{
  "model": "audio frame classifier",
  "dataset": "tunes sung on syllables by a formant synthesiser",
  "train_examples": 39062,
  "gain_aug_db": 10,
  "noise_aug": 0.01,
  "n_mels": 64,
  "hop_length": 160,
  "input": "log_mel",
  "spec_augment": false,
  "win_length": 512,
  "num_classes": 63,
  "output_stride": 2,
  "arch": "crnn",
  "norm": "layernorm",
  "activation": "hardswish",
  "depths": [1, 1, 1],
  "kernel_size": 5,
  "stem": "single",
  "widths": [192, 192, 192],
  "rnn_width": 96,
  "rnn": "lstm",
  "bidirectional": true,
  "rnn_residual": false,
  "rnn_layers": 5,
  "label_smoothing": 0.05,
  "optimizer": "muon",
  "muon_scale": "original",
  "lr": 0.034,
  "momentum": 0.95,
  "nesterov": true,
  "orthogonalizer": "newton_schulz_5",
  "adamw_lr_other_params": 0.0024,
  "steps": 2200,
  "batch_size": 64,
  "epochs": 3.6,
  "lr_schedule": "cosine",
  "final_lr_fraction": 0.01,
  "warmup_steps": 220,
  "weight_decay": 0.1,
  "adamw_weight_decay_other_params": 0.05
}
Rows from block 4, named by matrix and row number. Each number is 500 + 25 x the weight over its row's rms, rounded and kept within 0 to 999. All counts start at 0. Numbers have three digits each. After the name is the row's rms in percent of the matrix's.
# weight_ih_l0: LSTM input weights (gates i, f, g, o stacked) (model.rnn.1.rnn.weight_ih_l0, 384x192), inputs 96-143
weight_ih_l0.114 098:453449504524487513501512529510461475488541497519499516480492532526508498510500497501504526474456460543524490495495491475483489484505540454494508
weight_ih_l0.115 100:512507552501530515510456536504508493520481495504563537486483513485484536521494503486520491448529529503461547530524523487495496540488521514463543
weight_ih_l0.116 103:522484497488474508547573479497558540483524518518512485505507512479496497454457510527549456500528493550516487479505482498540469470522503479478517
weight_ih_l0.117 105:475468513503539518504500554467491461500492503529530474509525477477501544451455521507525467509505457516554495462491517532520520479482444455461468
weight_ih_l0.118 093:563525473514569474483514551529530542457484485499508503486517510484514515517423464538494453550514501495480497482529569481547501524503498498527494
weight_ih_l0.119 087:493492480491530482491494512520533520501473498502587516477485477496499485502503484514459488470458540508469481527511509433515495538524502480495510
weight_ih_l0.120 102:503541498499494479447530556513461471486513519475509485502530492489452518507515498525502549481521481476564514486482523483510487502466469500522489
weight_ih_l0.121 097:474472465539474520512498477472487522489509545572462506467491535495456479484481513511468513518478499509546460546494483492436478533461507536521534
weight_ih_l0.122 090:553506457538476505479484540484525451473477514471502489491492527536500507532543502494478455495493524498496522449528495500502531523520516513471463
weight_ih_l0.123 091:486486493486509480537511511536559527520498528493551503505529528430511523487502478506486471471497504464496501536487482503511496538462503516491513
weight_ih_l0.124 105:492528498455503496511545518464491492507520514512517503482432499473527486508502467515516520517452499526445473485523477500508515561506499528507528
weight_ih_l0.125 096:504511537506517510517479504528474452511501513505533471498489510506553493521485474516519540480483473503481505525508505486469554539494498485492493
weight_ih_l0.126 102:492481521495491515555522495532472519472521495457474523472483512499527498485439528523514517463496460494496455529473488495500459528487505538512491
weight_ih_l0.127 105:496494512519466469489516539548518484537523547486509487509450493494480540503529489491499544490533507518520513432484481471514512511506517515497525
weight_ih_l0.128 108:484515486455490533529481474527510481501496493505526467451506502538523481516448502475531537511511529466536485569536478510531499492504498503502512
weight_ih_l0.129 110:527473546514466509481498464518527514455524543531516529524501476489529551535510529505501484507493489488503467464521498528490535548492522504515484
weight_ih_l0.130 095:494497504462543455513505504502496504495488528513494490542527523472489523514466493465473469489530487465492556501485476453497466504443469508500525
weight_ih_l0.131 099:495511481514521517483545486543486477473499506500472520481494496496502505491523500491504517534511512504508476482528493457532457510486455494497508
weight_ih_l0.132 111:509529552484447442460487487504524509480529508490474460502546496421485506518545508508426443477496467474498435481500504510480515508510490499454474
weight_ih_l0.133 109:477505507496474495485480487491556466495497510498497518535485517524520507490468509500494504440523497512466514543505495457466482512510517527477520
weight_ih_l0.134 108:480481513537460534490530488506510521512485530436499532495499487495487544488502472484518497477466518529519507508509474549477481518535535499511484
weight_ih_l0.135 094:499485527508516500485495488491453489513485516478508498506550488485561455538488497472511512517538493520505495508463479482496504500481475480528502
weight_ih_l0.136 101:535507501502449492493525514548468504496515517488508484446472512481526484475509509481478542514496544490501520510496542454497517496516505469530509
weight_ih_l0.137 103:498481528512472523498495485499502481487498486540539530474517483505479493480517485488489517509500514477425507495515535522497534552494521501505536
weight_ih_l0.138 092:553519523524457482516535529521491477467521473459512518526484508517514489511466458464523476462477479493523510464517457500482508504480428452541453
weight_ih_l0.139 099:522470465494469473480493532515482509481489521528520476481478547501485475520526492504506497488455521526498444520495444452498490529506476459513484
weight_ih_l0.140 102:525528471503461460490499520487478482520503508451510510523488476506511512495508505508471506469488527552487496504495479497492513500493493442490479
weight_ih_l0.141 102:477518513523475496519502507499512459468507477507495544559512532502481498524519518539479498496472538510537456485498441477473490496452464490505485
weight_ih_l0.142 106:495500494481504492500491472498495491520535500509503481496492517475522535507500533478521507472465463514490495511502522496468519520532530509493451
weight_ih_l0.143 104:545521502536466465529535526519489511526507539486481460507501516490528488486445509502477507502501495487500504484424538500516472507540478513484490
weight_ih_l0.144 096:526518491519518523511581514515474444492476523509473505525500532472502450465495492504480452458533514489502498497499489518517475486531453502504493
weight_ih_l0.145 100:484511534559500498505480532507514521542464484513532444485481529551492500519481482493498496482511468528427490464512489487498493535449454464500524
weight_ih_l0.146 106:495483458488528504510527504509500510516532509501531497458520483547509464455465495483523473461473495506524530549507470522524482556479508496510521
weight_ih_l0.147 095:470473537481478487467489473504519503489526513574513549486479538550473516517493498491485477538504466516547475539502494526500498498507479526476495
weight_ih_l0.148 093:499517477475499502502515511518523477455485486514516482484510468539518498493487447522491512472507462524494471513453518468468472546488461498482460
weight_ih_l0.149 105:498491454520494508507499514530523523488498451570556497492500488475511502518512530502493471498507501474489506526467516432486502501484484508472502
weight_ih_l0.150 093:531531526498505489510502496515489474493516510506552513467406487518521520487516496487504481525501509516516499492474509507488479493491547517493529
weight_ih_l0.151 101:525498539517493496465472562475483483480498548510518535477504518527482468502458497485467526466519518452507494516506460489481504483509497508501451
weight_ih_l0.152 101:524512536466468498521480487528552481526477499492492480554495541535496527499478507495539506486501470456468499510526525490510482505523487490491452
weight_ih_l0.153 106:485501553498488513538474444497524488530520499497489543464514484474473483506483542537506430466480519547471470531545476518499489539516453522510487
weight_ih_l0.154 100:480510526450467438455496503506507462560456519459539479520471476536486506510510511468506476539495517468473484466512485490549472533532482483478527
weight_ih_l0.155 104:487505496492489489516451510493518483503481554499509484521481538452503503478504519442569487486515491478446478502538473457502519541490559489503500
weight_ih_l0.156 106:481494532464535537483479526513499467472525515442526445488501522477476483482493522487518576490490508534496475487518492495537512480466501477521503
weight_ih_l0.157 104:516509484500456497479475483544498493472469477517459526533467522511530491508456478532524513523503501486528488447512544489472480527464520488518493
weight_ih_l0.158 099:481515508516466469496547486514507504492509484492515478522536484486513532480455465479499484538534528507483507462498529520490456538480445471473504
weight_ih_l0.159 107:527482493519503493511511459507503493501475532523484455520526487534503507513442520488529480536501483491507494497455484512499527477512443481493542
weight_ih_l0.160 090:499490518521451478454501489532548488505498465486498515499556546508502508514496498479487481465491485516523526533507514445487509564510519510498502
weight_ih_l0.161 095:512492512480476517528511465455522500510488544480544506534488495497465540482483485493523478506510478501480479532464511506471465542472519493519522
weight_ih_l0.162 092:476505476460505479521504532510508508472490478494499463472540496507520521487501524524531475481514483501508468500522499475530508500483515509479512
weight_ih_l0.163 108:508520497469489488512508530452450503479503490447496484518509508485447537505505508506508495523522479506494534572482476474507512528454483496492509
weight_ih_l0.164 103:485481554504542509466479482506494506541509504478506565548498507508513502535476500507550505524495499492499518499494462495546497472456478517502485
weight_ih_l0.165 107:476499497442537533509499509518505500532511503505582503451445513476496550487525494537542457526474480534483492489490499512514474515482495505486509
weight_ih_l0.166 106:507475531478507513556494478527534486459505485545502492518550505478509507483497478493493484546613512491504519502501501460483538547491494510509476
weight_ih_l0.167 088:502501492501463438522479545475473463497503490506501496502456468483462490537480454487491508523550479546504471531469484492503527485490525512499497
weight_ih_l0.168 098:517510529520471473544479519474525471483530456496505537523503507496501547445515516495452527528514520507542487518499521482506487508512464509516459
weight_ih_l0.169 097:502516576530441487542539513518503505519491530484501485465511531456515507495499491478552455504500504448442519516462502497492525557510481482503493
weight_ih_l0.170 102:495482546513514508526492555519473534480466473524561456521492513520495499476437490479468456473502518456482473509472480478515485547536505532499492
weight_ih_l0.171 103:489540526488490477541494492477477523503493535499506509523444515510471477525514492536449489495487455493475474519537511496486455525533505484521491
weight_ih_l0.172 103:536468463507409500476492505493505526529520501502540516509495467515518516482510476477491481516499474482514509477512495543505521519493520526546490
weight_ih_l0.173 096:511530482453481460494458521518482510484513465509518552492510534498500550526461529512508457552523483508526475516448544522508511501491509461478499
weight_ih_l0.174 098:511547492468519470488514537492428504501506519504486488494479498487502505534473498526508490508502494486474458538494480472492461545473512501522493
weight_ih_l0.175 109:487471509452494497545493534482484489549469510495560522538491498491487492488471475481498513496527498559501510474501474497526490571498424455501512
weight_ih_l0.176 097:487511441449503462507525524493485502474463525486511520448504517539456504533507481496506464505505526501467490461532459501480510539501477499511505
weight_ih_l0.177 110:516519509474480500478475514496481523463484509505511519502477527489465520520503484521485450512520511473487497469491503494515506492508523507527475
weight_ih_l0.178 097:492507447524426539510496448478496538484471513525496499526464510482443552456484496492498503515485495492503509496480474496483498509481498486491500
weight_ih_l0.179 106:460533507515525466482506493521519514471491556481478499523486532502508499494531492476505532492467486484487482468414469478495515532535503500491547
weight_ih_l0.180 104:491491521524510483531501495468470519490481541479514526516505459508519483504465465554497529498480515511466523507517522511530493484494510467466499
weight_ih_l0.181 101:479518490462532474527467513509508446505522483521516506538514501471452484455454476486465470493478496519485489470474535514502503463464485523497545
weight_ih_l0.182 092:517471475502558468539472514492469516518503516475518498507516512497546490520436503492525488530528523519485523556513503459478500525474510499482504
weight_ih_l0.183 100:539513437509498499468474491554500502513457491483516464494483502493505500497490515550522502510526457455518473456513504488472519518472449480507463
weight_ih_l0.184 096:516510493474418438500539529514516499512494525518500528475486480486523471499505491489527469523517462500522496509426570522537470505510445444493475
weight_ih_l0.185 099:496499532536517486477470535507544462554501521488512472483484526491491463542478508527467504505514531474511497560511487509492509496470519514503490
weight_ih_l0.186 106:514527468472536469491522463509480498487512524473535497494512505507510522491534497501472467470483513498524532533493497487524454488479512490514474
weight_ih_l0.187 100:515498474532474475465539516476470459544488514509534538487539493479550452522509502496478532516543491458510500513514521507527504420508502498495524
weight_ih_l0.188 098:549479469459506462496503506511501496514512506521481557504514519464475460491518515507488500489495507489539531511520510468495511496510493494540478
weight_ih_l0.189 108:522487537511507485487483556484512501512506503467490479514481471433490472533467500506548489497518500496501447465504464468504505511511487480519484
weight_ih_l0.190 096:529536481512500531505509499516513448479493499494501494510511478494511517496490505479493493496507440487533532515509483524498476511512537463489467
weight_ih_l0.191 103:488532482490493442473477469520531476503485513476521479472497519505504476520453538530509476452534527475498551512518450472505495506481491495499506
weight_ih_l0.192 104:434508471486522516468471535500475529484524533542491388462520510477509480479466497443552541518464544505505521505511482506477444533476505527506506
weight_ih_l0.193 103:518525513544488540492509497491472506492527506502486491532545509495522519566502468445483487477514504488525485508476491499460459480519458444518492
weight_ih_l0.194 090:447469503463540525496519512476510533483508482500502513496487524490457518496515503501518489467472507500457536509468519522504510530500547496527466
weight_ih_l0.195 102:476514518466479483474497496482506502531496504528505510469526487515478506511515502470489500483497476506505536489501428505501528555482481515518554
weight_ih_l0.196 100:527449482512490520522480533513489457511483479525471538516469512452489510519465471510508509496491485462498473476512495465506473536521466543507505
weight_ih_l0.197 098:480483494522509494473503501490525519501475506533510476472475495506513558493536487484455462503525510530526541505476497512505446492501460524522488
weight_ih_l0.198 093:525504510463539496537483513476546482499493520455494500505504509494530506480439523506517508487493462503487566482512528512507482488474493513516524
weight_ih_l0.199 093:540517551480542541555473507520481489476502505535500484497550475493430477477488513488470554508499551512446445506455495497482482506474516483510528
weight_ih_l0.200 095:474489535504507510513492510464474480502520518535519530472487519511465498512467581502492474486484508503484471483529481539501506529458483489448486
weight_ih_l0.201 103:475502528487546509453545520510487485542530466552455519485552545554486436516491482498526490517471527508511515517508508469490498512493493507485463
weight_ih_l0.202 097:497489493503484513496476467463512492524542560501455494519500517487516521512515475479523472508576494495485456482446515480506490506483486493500523
weight_ih_l0.203 090:517471468490495504507494515492513510532467468469461513495496487450521475493464509517518510474476529514511520486475499503533506487498452540457496
weight_ih_l0.204 099:527534497500487463482495502481459519470515552488482522478472492475493536528527487456511557522481507473473522519510476499495523547480528515477496
weight_ih_l0.205 098:476490519515512507487490524527491484493470485495405533521508522472515498509482504510518488527520466474499493477497470490517481485511516442485525
weight_ih_l0.206 101:504535520465517497496463515505549481517525465449522466481519516468522508546540502457514503518458510475462491478497490488505499495466489519533495
weight_ih_l0.207 098:519491507488496470511473501531508453490463502467503434550510497503508474483520494541520461497515508465525514500518492490523478519504506475511524
weight_ih_l0.208 101:501488523507509528551477522468553522450519520514463513498503500497489522530507495457510521512505544518534487526515476460536464545510498580490481
weight_ih_l0.209 091:522503514489542509487504468480510478544505483530499510528575481511494488497502537525500520509486509493478500502478485497507522485505439497524520
weight_ih_l0.210 096:506475500483480504531460484486533477509455516542500537456483476551476499524501525517496497495506475528540482518533496509465483475510508477503480
weight_ih_l0.211 098:537491488472546468461490471513512478478507518533521556436549496501486506494506497509448525466516487500506483534526484515504465552482534522487533
weight_ih_l0.212 094:508504494513475510503474475499502467521475497542482475515464533547532487455524498498552470477496485481530493533531485490528531456525489478531481
weight_ih_l0.213 101:490487471517548499455520489490544524518477519514462472556495495549506500501515461566433497503521506494477490484458510488503472556504502477521510
weight_ih_l0.214 091:489514482480452515541509431502496477473526490495478498545529494462441510489507492470523560443514496504521427494526484513490527535465454522504465
weight_ih_l0.215 094:506487468490474514487468460524517491519479515485538522473481416580517482475498508535462487517455522499499494446502531462476458514464520530493468
weight_ih_l0.216 095:520474524524536478511549518461486473502485542478489476522543506489489470497503539427523484474502513491478539536487510549473476477491482518506484
weight_ih_l0.217 102:483514480549487555469479516504487511527520507525468509490454498526503521492492473502485535459461492520528493541494522518499491489537527530509483
weight_ih_l0.218 090:486518528472499505491534478530476515535494493497458529462506514490464486484483501488539515503503514522526472540481491475477497511460512498497496
weight_ih_l0.219 105:522469488542471509469505525445490482505533496465501511506477497483450478508494521498491530489483508480508529581509539483476465554462491521535482
weight_ih_l0.220 095:482523439510553481489467478488496497479469493495513506539496496489520524505487459458502464513482487499506520507465512483531556481494535463487502
weight_ih_l0.221 094:503520531510504496458502470509498549471511468499500461510533545507567499500523486545516509502489493449517478488474523490477508491488473511530529
weight_ih_l0.222 107:500505470513472498511461522529514487544495491541528500500503480501470489490504434475480553532512531504446490504507525462534546482503503469471517
weight_ih_l0.223 100:466479521465510513591527449470481451492537462514512455502492463519557543489455483513495497499476500484479523528502515541489488484506468501509516
weight_ih_l0.224 099:464481504555480520489505481463535521494487498462491496471492534479495545491494502516456489530495500457502511473465519477454507467515467501536543
weight_ih_l0.225 095:519499514517499525495492480499540494485522497529502523486497511449495490501511504514492528484492522500484508480515509500491509491483531515501522